config = dict(
    model='masked image model',
    dataset='gratings and oriented noise at many angles and scales',
    loss='mse',
    encoder_fused_qkv=True,
    encoder_qk_norm=False,
    encoder_dropout=0.05,
    encoder_inner_norm=False,
    encoder_layers=8,
    eps=1e-10,
    weight_decay=0.08,
)
Rows from block 1 of the decoder of a small masked image model, named by matrix and row number. Rows with one number belong to one neuron. Each number is 128 + 32 x the weight over its row's rms, rounded and kept within 0 to 255. All counts start at 0. Numbers have three digits each. After the name is the row's rms in percent of the matrix's.
After each neuron's rows are labels from the 100 images, of 14976, where the neuron reaches its highest value: "responds to" is what is common among them. Only what is clearly more common there than usual is listed. The data: gratings and oriented noise at many angles and scales.
# fc1: MLP up (decoder.1.mlp.fc1.weight, 512x128), inputs 0-127
# fc2: MLP down (decoder.1.mlp.fc2.weight, 128x512, transposed), outputs 0-127

fc1.280 136:044053031024067130055099129094075115074108083116136116136128106172157126134081088119094154144140170198184174156152161175151139141139125116159090129147125104115117111127109123113090120050100119157161160116111123121120164153118097150165062145130166106108111120126140111132062115137173120145133098123097121147140144126146166119084144128117103130139061110126111103111121140109101132113128
fc2.280 139:086134018048118132132104140142134128086098132132143122167093118126144108137132175116084147165124112194166171184168181177132166164157111130184121092123146181182127123141202042150121190126206158154118114130122122113097171156088107127119114136130114130117124110090137124119137114145105113150129143113109122126118113119150132124137134114178150107142103227150144189183183113130145114083136
responds to: very fine; sawtooth grating; stripes at 150 degrees

fc1.342 106:121130103122152096123139125159136226089090112105118165140106106092141121163133153105152155106106137115147161132092164188149136129137065079128102134145072120096151139116125156118123110099107117151082153202106086062140149108109178099132179166126146138149121139118127151141128106141119112113019192044192119113061054102094153090127133184096126130146145112112113096117127127105095121149195
fc2.342 107:115155133120113168132112141143129119136141086067080128112106129100109124052104135175096162158181145106165080132204130113086184183090178084169097116151132161139174108123131165098124107114174165128152096195091094128175158158093117184118121154147118110062192136082114135079121137144130109150139148169111084067129123144136154141087102121153126093200063110083099103117142104089114174114110
responds to: stripes at 0 degrees; stripes at 165 degrees

fc1.396 096:138124109130141090122164132164119090127092119127120104177125127114093128116131126133153144148096073103075104127103125098159104084104109149147100110113175115076085132144158071164053061152071085144137120119159118097092149077134089155080170083065079138130103128092139152140157100078159122123133118139119088132093139157078090038083060103191101053145151087135091102108166112113096116127165
fc2.396 099:107121201094167164137107175154112170128150096101185112158145095117232159151116138164120087124155112135092139088089164195145113146098102079084128152146146133150180197128091210076159124087135151171092143148086154124134112087153162101093074130165135088125065160102117110149104139116141090154137127119155148097112127139154086132115183091122143139169135177160092114141075114146105116115081
responds to: stripes at 90 degrees; coloured

fc1.492 102:140118154127147104136114150123150153136126125155162078043115121164079132166132083138102159127097108122109130109085144123093094158144081179124094130183127097113080132131127132115102111117102131142113125147088128112095115148065154169073146134138178184166211091157105149164096077035147094132128142119081186111113106109101131154095168072068080137152145094144096089111098120108098065162199
fc2.492 086:176128091127115167162120188124068117148167121122145113129189135134117116108144158031108156143063172145175120179139112141129133154101148119073186059193105136129076170106112153075107103086137143098155066132105157080104092151136124123126163145100141108146128155148138154132115138082174156154106128121051129122162185149042096124146138136116115130121093168146173150100133165099144178171129
responds to: stripes at 120 degrees; sawtooth grating; stripes at 135 degrees

fc1.87 093:137134117129103116109112042123159103129136112113168091093074114187209103140057153179129131154150148135124132127136146126048066153120111141115089104051139095111180123135150122135106104107123115110105090120106133152103135172070153161091083157128120107174137081096093175079184088118121119208152130132129116145152125170150200154100125155106085136150113118107101109098105127137093073139058
fc2.87 106:111161138081072167079092158150119132124130140127132133104128096087103144104145148089103123103131081133092121137146228124121134073149175129061184113097104157158091142094077078125089155171139108152126094157141166147088066145139174133113124166134150161091169163138126164134143122092097167145113152197135188122117182115125115163118078077137160131171144083155137133151156178132073156214124
responds to: stripes at 0 degrees; dashes; sawtooth grating

fc1.436 099:111087098087103151131116127100186150090110151064098130081081093182151139142179113158169127091157118120123156117167141118164113128136112136157155107124100095123102193083144191141104124113100137125162124152086147100127130088067165062055122129106115171110000094063182152129126105115090113118126119135099078158143130141138087133130164164110107127129150116115121107120133108204104174148105
fc2.436 096:168141137137109092137052140183083080180170123130117112113110174168146193129154171120093108101141078109146143040157152135112116115145136174191144133157136118071173039147109065172136148184099160111130140136186147156082090119162112125113170143142104177087143076118092174110130147120104156109149110152162126138142104099102130134164136160159176194126117088143132138119126125195093148133141
responds to: dashes; very coarse

fc1.470 106:104098109108143087131113152072131137133090108157157154084041091159156129139078134249149145103132136161121132137128106124062114167150116170132123099080133111097091150158161109092164096143094112110077063116097082108078103116132173211101096110120121083161116130090097137097086131089132133097163177175134179185142159132126151096114189135129085108098092112091115114106102109123117104132139
fc2.470 084:140123132115112150087115124146117121153144104090100091141204149120096116053106095000102119149091138143112141179130119143165131114081090173136142180085149060133170113154129137131107142106172151112097141122110070175160097145095113100165113117069101154138078166102142137153118150156141162181114133101131089052049121133109097154154116093148134113142087182116113151149172132148114138116082
responds to: square grating; stripes at 60 degrees; stripes at 45 degrees

fc1.91 085:099146122123121154097165060111164208107084143133112105103122118153230138148139089124105149076134156147161110117144166157094131148101132108139116072140129136103154108160178108130190100173112128144177126112192094188127188121048084137117102149157212151149076107110073090155139150114148130130164118152110133071157089102119112154131108174129087128145169093167097110089160144138101148151097
fc2.91 086:112103076121125078093071186166097194112097124158167148147084125125133129155130126163094103149153158117117150140095124111165169123104159142121133023177135143123139088124088062124123096091138132119129143055135148106094165192197113122101117116153140175104164137074147111134152122111167142106106121060154095102165149069142139069144074158149155110111103122177116101105109131054085153106147
responds to: stripes at 0 degrees; noisy; sawtooth grating; scale: very fine

fc1.451 108:136133120130152079130085145179138168113070178142031103117161115129105083108214159126042134183162128115119122108101129158189119105090112091167108127209128129112151121123075160100149115086158085146161125139148125140111097120129140116107132189151141099125127144153139046098137186136129111166123131119122137086169086066130122170099097160111149144150088107171115130109148102202114097095109
fc2.451 094:151129175102172167098083096095158116176102178071063155157086132111121112135112124097181124164106104142077149103086146076152127133114132030144136112075083106113088115130069083124107142145109122121150085127107144079086172171167119216123094159100135081114165147107158122116113134206148123115141175116194156132144150121121098178104167174129129081188116120157112121152130132124131152127143
responds to: noisy; low contrast; very fine

fc1.21 101:159120129117126118109132125136113162104145138169137128087143153150143163227191128071114183154071160124156115119086192153127103126077079153108160130099150136132141095100141127116150117120126122062140062060139158114127044103164132081135163103066131125144059073126139098156101148099096165065164108183143158158200149148127124146114122148120134095112180124163110114144101147149109165165168
fc2.21 096:149132133134114166147121074123084085149122212173155107094097097137167111207112164097112143077129134112137102109137102113114138151128116171114083176126187105124110099122143125116124157163132140130160142099108139190118105150188097140119179079152133144213109080164126147141135172104136099121115106111098146097130089164138092110111168146118027154179136107141136039078137094120114045137110
responds to: coloured; square grating; very coarse; scale: coarse

fc1.490 098:123106103105117137093119102135198111149098187110118080177120168129159097167107172180192129213173146116147137099097209143149125118108101059130160098100122131122183144089138168110147101141118101127111134084175133159091129160122122123153079129183079141099132096172181136062155091188120083170127096103117077143132124133136069118116143157132127131173074093077085101120094123133098126145108
fc2.490 101:141103105143077108153224111129072126134081118167140142120160132102089089113074134045177150169097115110128115120185147118128082113083178196089168124133085084136064111077119078110093131093127113141118139110095091139167145117106133086117109194117143104144098127213110144115143078085154111107104135111077099106142099130097075104171102120129080134163134138146151139128186092083136148146132
responds to: dashes; stripes at 15 degrees; stripes at 165 degrees

fc1.414 104:083104091149091100119091096081110093114100118173128109097188160148145085098141187051133138183067114128133122117098164129133102116107063133111160099151120105116133102099139155108136125130120137155113134103118126155113125115109110047171114166074149121230130142142140152144118088182133137240128128115120128125116074151120101120123103104170109133099105110177108112118177056184092160168162
fc2.414 096:106088118078109133106096064157140093127115125118095108110109133133189145086151083097106161081127162088156140113163168129182136113100195158118113160094067107152139101175091143137107132127081148148119102145071145150134094132106127096123140153180136148120077123165124093121088151158168135129118122136146159088139165118168168134133048187075076186181097166059133129064124117086102154198116
responds to: square grating; very coarse; stripes at 75 degrees

fc1.355 092:106111110130132155109119047125137140162163166082106159056128146159134161172130100082049214046123107139099167133104131099137173101149072111159124097125128109109188111102128158112123107147123121110116121108153142122097112091124092105155128209142196138124059163126115090185079168086122146137129125106154176105105104200103120135101078126103066136140112092115100089117163139120096101124136
fc2.355 090:123118184079193192109150137136149136167068132109162144141069096114144135065147118237184101116170120108119104138167143109178103156109149137152148158140081115144151134119143107165117148101167191157081118138118118179064165153149174130139159113160155089109112134092121157124111123144156153171115161073124093049105114113121155144123158158098149096144096090144116090096057119103090110107086
responds to: coloured; sawtooth grating; stripes at 0 degrees

fc1.163 104:120148119128111163109157158130099141103120133109139084173162044119164153150126158151125150054145145100116133111171154140146119100094092087148154070120123074079122161133141126141118073150101075111146113137203063160174128144113125156143155188190132090067142158156176141066042090117129133107130139130192111156136112136103171112108114106097111126103097097135108114093145121136088111060052
fc2.163 124:110121124152076132189173072083161142118106124140148154194136140148083098191105076146168115129143119160116158097119142108146097124110115152142144135116072151082152112134149155121169113094189195148140134119146113111161129133132055121165112177148117139153167072115052145059135087141117093142121124154140126190140096139117108168132135123156174182175050139135124133093124154086096110228131
responds to: noisy; dashes

fc1.266 102:136104113103126088114079142145138157155116141168122119223175117202099054179171157115095167206136122144127121148130116131123110153114105115111156140140149115123135137132091139115150115105128117109097138111134092135105109195121104190074078189128092121050154066185122122092096073093107103184094129068123134125112068106145107116110157134131103119165091100112096102103162106103104155060088
fc2.266 092:111128103133095077096152083123081107127132151185055077148066172088117127154094094095140088131089125140097095163103085154112121113177085093196102182132105084126116084141105094137066097180115167139118093143136148110135112115137068153121112128114110144137141134120154142081130094160129086085132112148127164142120163120140158057168080154097063121169119071114092158113171152177111075191145
responds to: square grating; stripes at 75 degrees

fc1.417 108:110127114132118095120092126118113117123181155168099123126170067104119140255154149136074229148063124155128137150092134104120130124131079127151158116134105103101165073092138115102163109151109110118105108116086142095109060141188097113105082136157152095132077077135129090205112154125062119117129133125120205129100119124118113140108091133090105098112101095148099098122117120113097112126160
fc2.417 115:169112160127119187126117108119097090138080118147155147086123113106137109075128147170151115186156116131126114106202144103086028095113162152134128119060177100101102161118090136108116111096130142094140103150104149172138170171097154118124104075173118039089106106123138119088113117123135115215092129091113114074163130179136130171115169127151077121094157113139132118115168113130137173112037
responds to: dashes; stripes at 120 degrees; angle: stripes at 105 degrees

fc1.372 096:120103119138091165097161109093094076135175155138136080177094157088181144112138106122159118079096115125107138115159112089134108091081111078155105090079055109093081091125080078041087093051070074094131103127141146120095127103157197105110114143144148120097122138149139170164168114139137154146127111123133122135101125134091104111133140168152107052098142104128101100102069124088099135071082
fc2.372 093:078151090162107085116096060196185100140140159074036067092084190116162139148086107164142108107049135100124151128111136151088089130122049129126125095135133105147171113196169148148094107152148130112154110133085096133094146150145110166144174107076140100170113153145134123112141096167127121095168119144136155150124140130138133175135103124138107184182127119149162164142188097176135154171128
responds to: filtered noise; very fine; stripes at 90 degrees

fc1.200 098:087083119090082167080100064130102091125099193132190148101146068160120119097140094150122091097186131141082130130194093062115092117136094127071138105070209088105111099126182149127106097149113116113149098086190134158155062119092134099141095163123128170158131099127142092068093141157149150125123106142169127114120134185086101097108115137131107113147090116163112094116105078117098147085136
fc2.200 113:114154131113161145093129147141122169121119100172146112198087125185087146173108123118112099147066119099110173118105128191164148105084111139084076158131121122178131154139206098181086159133111168121123105130112128135127184107143086101122101124124162182151151118124172110126140152168163141064146114188142118184159148081135163105201100157159175119140150165180174140149080111121101144086212
responds to: filtered noise; fine; stripes at 30 degrees

fc1.299 092:136116119094107226095130116130208152123119137114139109152112114124148134176181157188106111115194114087144150111139165131172150141117109058121187092099113140108145115094116123126114098123116119111130141133197136180120083139164157160115119159204122162107079145163168054077123056183124128135097093122128082123101096159129081084081178148103124136119085096126082112096108140120078096157141
fc2.299 110:136116116161094105138156103165084098072131139118149153158170113115084114133108142074187083180117152108149101122149140110107083062140131148117132130150094176167131120089131145143088132130116177138131128123094126135150128110131098047116171231092185147136110142131112157109151076147127150179123090091091136150129075122099052097099064100125120155245115130134115145129156104079144178121125
responds to: very fine; dashes; stripes at 135 degrees

fc1.452 091:138131137096112097137131171095150071162187115058169144160147148143123126173150155108182141118131096105106130151130193123141163082115125186113140143033147109101163126111119069118078105086081100100136100152097046137084171099135122146131153097127107214161141140130141092137142111120193147151106151102153161092186136129075168150110163172171129098114107107114113102132127124155112187091183
fc2.452 091:096111142094122120137108067158129103118122148107197129141096177129135133143159143112114137151102151147106094167110133156111119096117149098118134131143133126128140120119136167166130133066181108134127117144132108122222095175085124159154073112202125080141113118139115043038181197121193186128142092130167075147180113078117080085181146114144113131136156177165139155104089087127146102129081
responds to: stripes at 90 degrees; very fine; square grating

fc1.474 099:089065149122121118094125056116109136134120109181219120149169151164139122145078108106113103110105138138144140141126143129081107080148120190099053119089115107116114096132219157137114119092114120139149104090103162115075159110076157084117153179159122147128192118180130097152136088113103137145135134135115177134189111163138210135140142192146086166128168110175113122120094075138101092096160
fc2.474 106:136118174091101146153096090060153151193084179097107111153134097117145130109126092123159120176123102123108104176132110071210152102104121091116143099166112110116110152115157159087124082140077184102152114185106136195145148144161091159164115142097223146198082190110150137120097137130184108123110135155147128139143166130179146138141157122108126077163124088126094092146109160058110157103143
responds to: noisy; dashes; stripes at 0 degrees; angle: stripes at 15 degrees

fc1.68 097:127121101128142109105056167153175130123135097209126061132166109165116108100190102132053188174130140128128108137082173092085131128126152128122126123152168130120156156090169117146137127160107112151128133104176177195123060128149118093048153139184164224102123115112155097155103145150099150190139110130163161106107115071100153105147075146151133148140050119129119131128101133143113116151133
fc2.68 090:114114201105144091111178094093160091141113160067097163144165133157123167128110131093168099120159145143123110112131129128183152113122102088129114111103100113112032125111056101055087130147097068122100120149080142180071140078132191146142133153156175130150128119129111102078126124186118119129101120121106129086153124202108124202132134173064118087120194131095158131121146111179140130100127
responds to: noisy; dashes

fc1.8 091:134146126164131111111147175071152162165159168170174137074137193195158103078094160085031123171180111135135130103135167125165168154141103076115162147124151102114112108104184147133135135123087137148157149113117123146136133123134168110168159120167111081195089060092217090178120128141134138218106121113108129108130095132162149157136111096137114148160146112131115104130085094145105176121102
fc2.8 093:167101127146139183167138075107111138122130158137147137117166082140065168086100161137197118166104140149114177166070110136131177084107094074127179113126090187080148126114056139157123107145072135089097122167116137078154142113137130167122113120083120106107122142191068120149112052112131098165112127172140119165157125175183099127139121098122096076165142077138078116076144134072138113142168
responds to: square grating; stripes at 135 degrees; stripes at 150 degrees

fc1.161 100:130112100135176155133144164119122196129057087092124103103106148198159131155178140149106125200127102116131135064098143147101107149068109114114134121119114123126066079181092170124098123136135153132154105163109142099108096140179080115120056141203125078142118053147200100124127076134082089158104119146065110126116082117134162162132059120159112143164152130102118133127159120169117181129126
fc2.161 094:159124119118118132121206144088146090180167119130123099140081131164140157124067139178147150112134132083145107128158105145143217157109155149122152192176133101036212134053109091108142122095118151152077160114169042154089137129132116116123127131091155130165184137146113139123096130155114104137117117126115135123094123128106142163196132155107120101060143097171151100118117133068101117195114
responds to: noisy; square grating; stripes at 60 degrees; angle: stripes at 75 degrees

fc1.399 128:061042055055073135061032146107136104093106054077088108158105182142135149099174074154150109136120165160111170137141133109114115106139129137140159086126128091123148146122075125090127096142092085150123138120160137193138108153124183119072140101088092062115103087111160133148162152149095120167116118126179147103117127156111113079105154111129113132133105117157110094147130126096116170119135
fc2.399 114:128116162062156169133107102088155068111168138064130115125119142131106097124081164112184176100147129109110125153180144106103068114103198181177190105169110151143142138131061159150146109107120160129119122129165079153141149107085121159114114159177074173146088159149096113136128172109110094131080152156135130155096146179117088111144174117139102142100093141068129175154229119115129159078132
responds to: filtered noise; stripes at 120 degrees; stripes at 135 degrees

fc1.102 096:131111114183086136145115051119136168110151114148183122097145140144071075192145135092108164095156101148110124154124097134082117131111118148171106088149107116125113022160056082092146107115141137108109120143090085132099076160107073128151133160098148134114142112134120089200113153150164063170120113097104094106105100170139165097075147083091097162107083119124103102114098140085107054140149
fc2.102 099:110158145169087079147076163178090095156169098186122099107039121173206181120141100125078107135088081166139068164071176088132134130212123164140159139120132099145126197124179157122130109108144085155168148145194137145156148096118142117140149114132118153095122150130112201120102113105114156096124129145126095136188142137170125117116120094147166150091178098147147078098110103147127140125113
responds to: very fine; dashes; stripes at 15 degrees

fc1.440 095:045057075062094114077092150111090094114070149157111146136164098145162147157147138116157148127146105170127165130120183136159103098069124131092090110082078103099085145093109072078071099165066059142141117130096137112104131087104119119157177059095105102173158152146123090102106110084143131123128128101148080162138091153091132121136150137127118082119072111082112108102126134133106170099144
fc2.440 100:111119058169098162133093118139122148105071101130173149145100085152243133111130100127134063182132140113085224139109150163086122125106118114162109138128145098167143132185159151186101134133097202155145111041132125109110103112131113096134133081131107134119086130144132083105100142128121153138119116117154116126160145076159147098110153170121094196112097135216136115124137110107175127079145
responds to: very fine; stripes at 75 degrees; filtered noise

fc1.509 102:132101122144117072132157162087116194161115181144187092171122133171111158133079183142079150174077118138115113118183104113153076090139116144122187108128140107103132124116178133142151115136115108121112092146040118110123053096198188103156186136082076147160138066145144123124069100150160113178135153119173125169129158083125156097136172122172122135110148117185131120134149123084108180119119
fc2.509 076:125118144075127126127157121200152110123189177186180084170145118126162143222139170213069094084154103115129126122200176109115139120115171116134053110160102133104116109128097148100119141106088171119138114121219105144100119121135115119095127120152092130117105078124131157129137133079158117091160144162102145101104086108154144188093122177077162147095099139163123113114076116097126087118106
responds to: stripes at 90 degrees

fc1.143 095:115136116109138059139082130127125185110104108108143136097170088175170079152131091250143134148140163109120114080128114139048076126151087140096118129107142115118122123102153134137137127089134139156157157175174120193143163160154154189112108144147150177147135064111081092098139099083141112096090084097095092116097039095118160115132116091114097071165160124128109100143082142102110140149142
fc2.143 097:160117170095164170155123144142120106160120121104145145102082124111172120125135157185119166065131109113109117089136102160128119169118092150164049116150172058118093112159086097038069110133121126133138123124134121156117118132097172141120132111194091162155183111151133176150137193107118133073093151151087186121167147133114216115179179185104104131125184111103116087114126111181128086138145
responds to: dashes; stripes at 90 degrees

fc1.63 094:136113154123145141155099122138185108054073133096126192152107167189155069115196126111213137114154133127133160096138098142152110126145081121106143116145118085111142140096110171108135121111066131126106111122191075156134122117120160192147124113106167166101127126186153083037121160150134167124099102142198107147112127101169135155093136127096117170182121103180104102125098075147092182086127
fc2.63 107:130137121131138128152126119132117101121084127173151152162097146155132122144098109133107212181128093118132057158101066136079125112075186106148156124083124150103091163135141075139088117138129063123133107165075148129121112115135074109170080144167134113155101068128152084124200141170174170137154166155050156149145142091087101116069204142160133110100087118132160131088112089119178104111084
responds to: filtered noise; medium; stripes at 60 degrees

fc1.229 099:148134138122141111131100160142181161159071145184158145105163123195149070212151123119107163100169157138141112150137136128125168131127102111150176140121086107118169161130152159117138134116124115169098143125119086157119103125111056127067092191158136158089178113103222095132079119088105034157098128089148115122109105137129093165104165110140112147157043112100099115098115117131090106062131
fc2.229 100:125147121160102135124143086130146076066169114171090058107110167129118158105085130100039080130064128130121145101115118138130194120177102117125088117140161165083144077197097139115110128155155117105121128160119146009163144198118147090106083088121083161125166123140125101152117094149120110158181127127139142098114142118133157089115047106123181157126156116152124179157156146144151111149138
responds to: stripes at 165 degrees; sawtooth grating

fc1.383 095:145130121147098099113108186128144145064165034168142167188154120126131131189144155163068202136078106145143135135098125134136107137173123094182142110126096105096130170149102052110182120118092098136137125125091143118109166096190148125057117107125224147050160119154097137177141089145108088113127123125140185141160142115126105125114150098068153117155153119170099111120096150122111138163127
fc2.383 080:113118171091165159141165111154159171136095182130145140133172082117156142108070147137125079145069149121126155079141148142084157046140074115082158105142094137110133171119182158097090161069115201151135129098132176123132122113160137094109091132210170139167058077190177136167093128117164123146095099143086150130099140111166129158092122105165119167107177145108145156115126122137136185089123
responds to: noisy; very fine; stripes at 90 degrees

fc1.502 092:135118129124131164144121084099177190106111127129133063100138140236100122145118144164187108126153133113136121133151107152130127121112119131154078081137136103111206168114182171131113105149130118159115134171064106119102170180116053086168167186096132128093175100125116123101078203156126100131136152107137132102182175108108172117131137093086096172151088119140125125132133078199109075145130
fc2.502 092:130125136110117123079089113120146078096100177111094128140142129133196124117094137134101118100133119120087135094107102087133138086132134088106153096072098071113123143136111081134112122058127098101104145115117127149122174116187194173099157211134149138154091120177123154154106150101115162130114096135154110160109167135051112191122123070142143052133196122147117143160078145085078205060126
responds to: sawtooth grating; stripes at 0 degrees; angle: stripes at 165 degrees

fc1.316 099:144159114132149185076102119141130158075064122121146078116063123154190126138109134157134137139189180110162086139135141135062124136097142099081108106115116107108188125131093136138166122123142115117158130096128123099120087129110130064090122111156136131168092114124166184120141147093179121172097097073104145107123079053086181115099125142104093149113114117145112101078123098201109065140027
fc2.316 094:178130119117183097117158152110127143116141193143131118115094127098098134162153150084143132117110117093143111155063120115188194136059198134184126134117137149129108082105186123103165112110147107096134156093137137131116132138219095176107093195118135161134142141167131148158147148073122124125143141110167141160147050129143126119139096135128160151184210086091142137151126093120087165212183
responds to: coloured; dashes

fc1.13 103:135134164091122198112119061123105136153146150099113117197165161147145081072077130117121137157117166079150094124109120133157110056149083091163173079095165086094158111171151154151114102105102112122144147114129178105113180186136159083119122152102132181051125102069141184183127093125167126135120101129113147112171135104139147120101136134116107101125156091125067077101126188099094175071151
fc2.13 090:106115141134126099131188139128165182181113123182110134116109109126050133107128130156135151139173130123136152135095072171107150198184118122124124153143165142085120103175140144182160088107174107136114149144105085100200102143097105146082122108113152052081130066150113153127117147103156146148084137098054140129121140124129075083177175144181113114135092079111131075111202145166090083117158
responds to: stripes at 0 degrees; sawtooth grating

fc1.41 105:115114116108153138128114086113131123137080128169109095166189163173130080088152143095075123125073117139123163125101148108170128135133088155120181095132134116116208068172126187162142128124124140152107119092187080123105111199105188153170096091129162140154177140102177198098074077155190095102128137130153133121114157097159132164084176084142103168148082114141100112120146077161098091114149
fc2.41 088:145123142066186221130147171133142137134119134182160095113129142129175181107103153127249098170161089105120140123149190139137082133054126102126130106078109174119094174033116110119092097168077142154133153123124139104127080101157125099162150125170083149172063161126124130101137132122094150116108109125112087114108126168079115161137138111142148100176096151114117130084122115100106155124139
responds to: sawtooth grating; stripes at 90 degrees; dashes

fc1.240 092:138111110124147079146142172106127184107123094112192064057108181131106138146121138205189160132120118130104133109138107112098178107113120168129107103107127131102195191131159159127092120100110118151095117128135102153084152140147052116193125103103104142076088096042129174156088136108207126140137130135150105147148136073122204117099129127140106127132109102073096101097135127122100166161187
fc2.240 076:121127216102159142141136101147116049135101114073070119128085152132101105124142137114088170132091136143140142116115122146161137110139112104186101121089106112123139139225120085133160085138106163132199113154176202108150150129165192145124110064106101128126188095192127128117155184169149134070150159137175080148125118126150123161141136178112143169132196124113121077173115113154093156121110
responds to: square grating; stripes at 75 degrees; stripes at 90 degrees

fc1.228 089:098102156163086172081128158103158090183193046110151157195155136141178123101151115206115175162114143177138126185116105095122132095138157120070189122080087090087081118086112088070081100147093084110164132143073125083101163126154155117075155145125144135109136153104141130117138150127121134146128137113098135132152150181093151107135155082121148099095143107183113117091106137065121170131103
fc2.228 083:137134100148135059125135034118154124087114169083100113151137167142166119143149124080120053128071128125110142093157085126149104091139145188188090133132109149100154045094144153182167146137121149145153099123154069162132134131137118162120161132137168129150131115125163111113134186141140133130109101116213140154102096142143198117131082091158089184203133121088179162139139106150122062101126
responds to: stripes at 90 degrees; very fine; dashes

fc1.126 090:149163141139144123151094156111099135154176072129198135165201119208148053169076086148084182091120133113141111115117150148083148117146089117111104120166137123117190165103073177140145127095136137118122159134111109142082099093097095153092105124157050061113156074200098144147092108090074203095142146119121146092109102139153129167113127109139109105119104096091107093113155109126103105134109
fc2.126 088:128134165143127146125091145145095082141123096215117140156114118206096133133130141131126140133076141122115141147081106165071209156165103154145103141145144118128098076189156090107157118149107192111133128157183121148105137183133188049109129093148109133081147091113097134122167092102160103116147155130113131134087102132151167029085153132110167197117144074172096113124128180159129172140116
responds to: square grating; stripes at 45 degrees; stripes at 60 degrees

fc1.498 088:162123177155094148119135163089203116118127157148141105178137084134185100182114088057170089111078105130114128100136123076186109087147060126079130136148104108128123179094195189147163137079099133150106156096108100169110168131127133069137104156073107089115126045114212123118091091122099124168094092075114120102165163130137139169103138110160110134137111118148113109133152110157094141135119
fc2.498 091:091108108112175119121093141135098145091153086102089057045126119139165182086107110168110110085113135111119132111148085102151109096144128131173091109174105122123084112127102089089147082138112103136128120153133117074166038100174110197097159150098147119132126187124145142139089123111112132061149125124123125105135139114091201091141133137091109122231138156047147133133095124147166095144182
responds to: coarse; stripes at 105 degrees; stripes at 120 degrees

fc1.496 097:136109125132093074114126152111109137073138099176186148092195109163090104058125143092149153178097111122131121128153166095124080110113130162081151113133144099118148113086158118131157114129129120132121148171069118109131093107146170084176172091088135127168134036106125145167156067144087141211081116085058123121092071066117112097091106110094120127134154118127106108095076082083106135150114
fc2.496 100:152109159121125140114153112090138127191162173141131136186088152151124098181129073109149116196125129128155109077145162146112117138111134146092134093120126148121164127096148151160182121127113150092130153164144124147103149152115070139129119084125187045107114098083137136128129084162107094201158143199101051172108171179130078089129122141142124109061123109144142067095061046124122119109093
responds to: stripes at 90 degrees; coarse; sawtooth grating

fc1.170 117:095156098191102135101141098137123190074069132121159111083134130139133112170093137077157153146134153168131128155094165096130158175075112131123163156132163115106057080133180119110158109129129082120142134105067147071103110216117112095097097194167157086090093133119154128164117113104135090195126098114067175160111147106065110134093155178088115157124110111150094094107116079134094103118148
fc2.170 115:133115086167152136068091157104131139120122077185106150147111136138023108138121146156065199127109136109159135131114094115103106156127164139101161125176134197142118150126102135117149072061182109155118131127093148135136153101119162176123084129179107184149162128070084135145141159147127141107132135165076122160140196119123149095097196110138082166121089082150079087084112117119060137157134
responds to: sawtooth grating; stripes at 15 degrees

fc1.244 097:119121119130076088087142159149145122162114097130191125072116109160161135173190099137192116135133115162131127108172171112127176138127111133159083149170139131124116171141182172116170123137083130120119100177161077148124097101112216109145112160132215148035169093150165134102122115103107123153085177104184126117100105157096091139116051181149138105129138127154111102127100083168086102122152
fc2.244 085:124147157090180136132126098141126182128135119189125119126145138094101106142081055132095109098108104103128098120165106095099120129151098141164142097106080157125165143083109120184065101130147113169099114114073121156115113131095113130158157132242104127092111168105152115132124116139108158119088143084106076125111177097137196174082141155120074145171111129064154105126223052107112144129094
responds to: stripes at 0 degrees; dashes; square grating

fc1.20 114:114116123151147054127128101123126151151075114141174087092122134104123067124038198112128128183152134148128123148098136130093092132156128169114128125093099111112106077097156140111088114135123120149085126083089105101092089093104126142131120178153092156160161105149090104121102101146103070247155143138116145199111106191136081154104175131099098120132104108165107105103077078064100095147115
fc2.20 098:142128140166088168113160160107098164157157134107135146102089111172185192123161140192091164089165093140088186134082124131186188122127099073152139125162128127162145142145095121086128138160093107106123185156177151175150167178171151135146118132145124144120099149162133126119093148100121162071113123077132130041099113083162232115117136142188124084110171099113136121140097157109146105121170
responds to: very fine; stripes at 165 degrees

fc1.123 101:104120088097144113044157094177146156095094161140076053128120097122102152096131123119144119099129118115062141106154138053110176129084122168170145140157096108085109165103094111101139049107116029131126093122159169124148111052166089137188160142131104109144093130137096112122133142162137138155132153106213093130132137090079096099110129130162102136146123095116107103116111124111109133044130
fc2.123 110:142140139061177180076153157096104152128182086192118089138119109159169171086095106145182210153179124125136054116144206118126094199100105132102136179174162154133102160125114103116147127137147133125120158125111083108120170138094151156143170079088188135187080136132120142090147090102104146136124132133098144110142151126094083154131123156049094120109168105118106126130126142136135158198136
responds to: very fine; dashes

fc1.180 085:112152147111164215131150104061153163085126202106154092114122139098120095121139234132155108142187113135104139093113169085113087075115086132106154120157110118107172153118188188107107097109113115127146143148089121158121179055141138140160080101103066106157110166143159114133131200148153115080157112143132123126122184075079183137111159108111125137115131080153111102118131104164097153127102
fc2.180 093:126112149139131028106146133186112092145141114141103112122144116137167100160158209082117114090128184191092112127110103127077160183148103126207106110114142155177151104126123135083143123116105107117116093128195114118087081123103141140127194100168083113102132137129145085131121133144114097125173152161094177135130096125117081164113156190157110158149153132131150133107137166239134065169107
responds to: square grating; stripes at 0 degrees; stripes at 165 degrees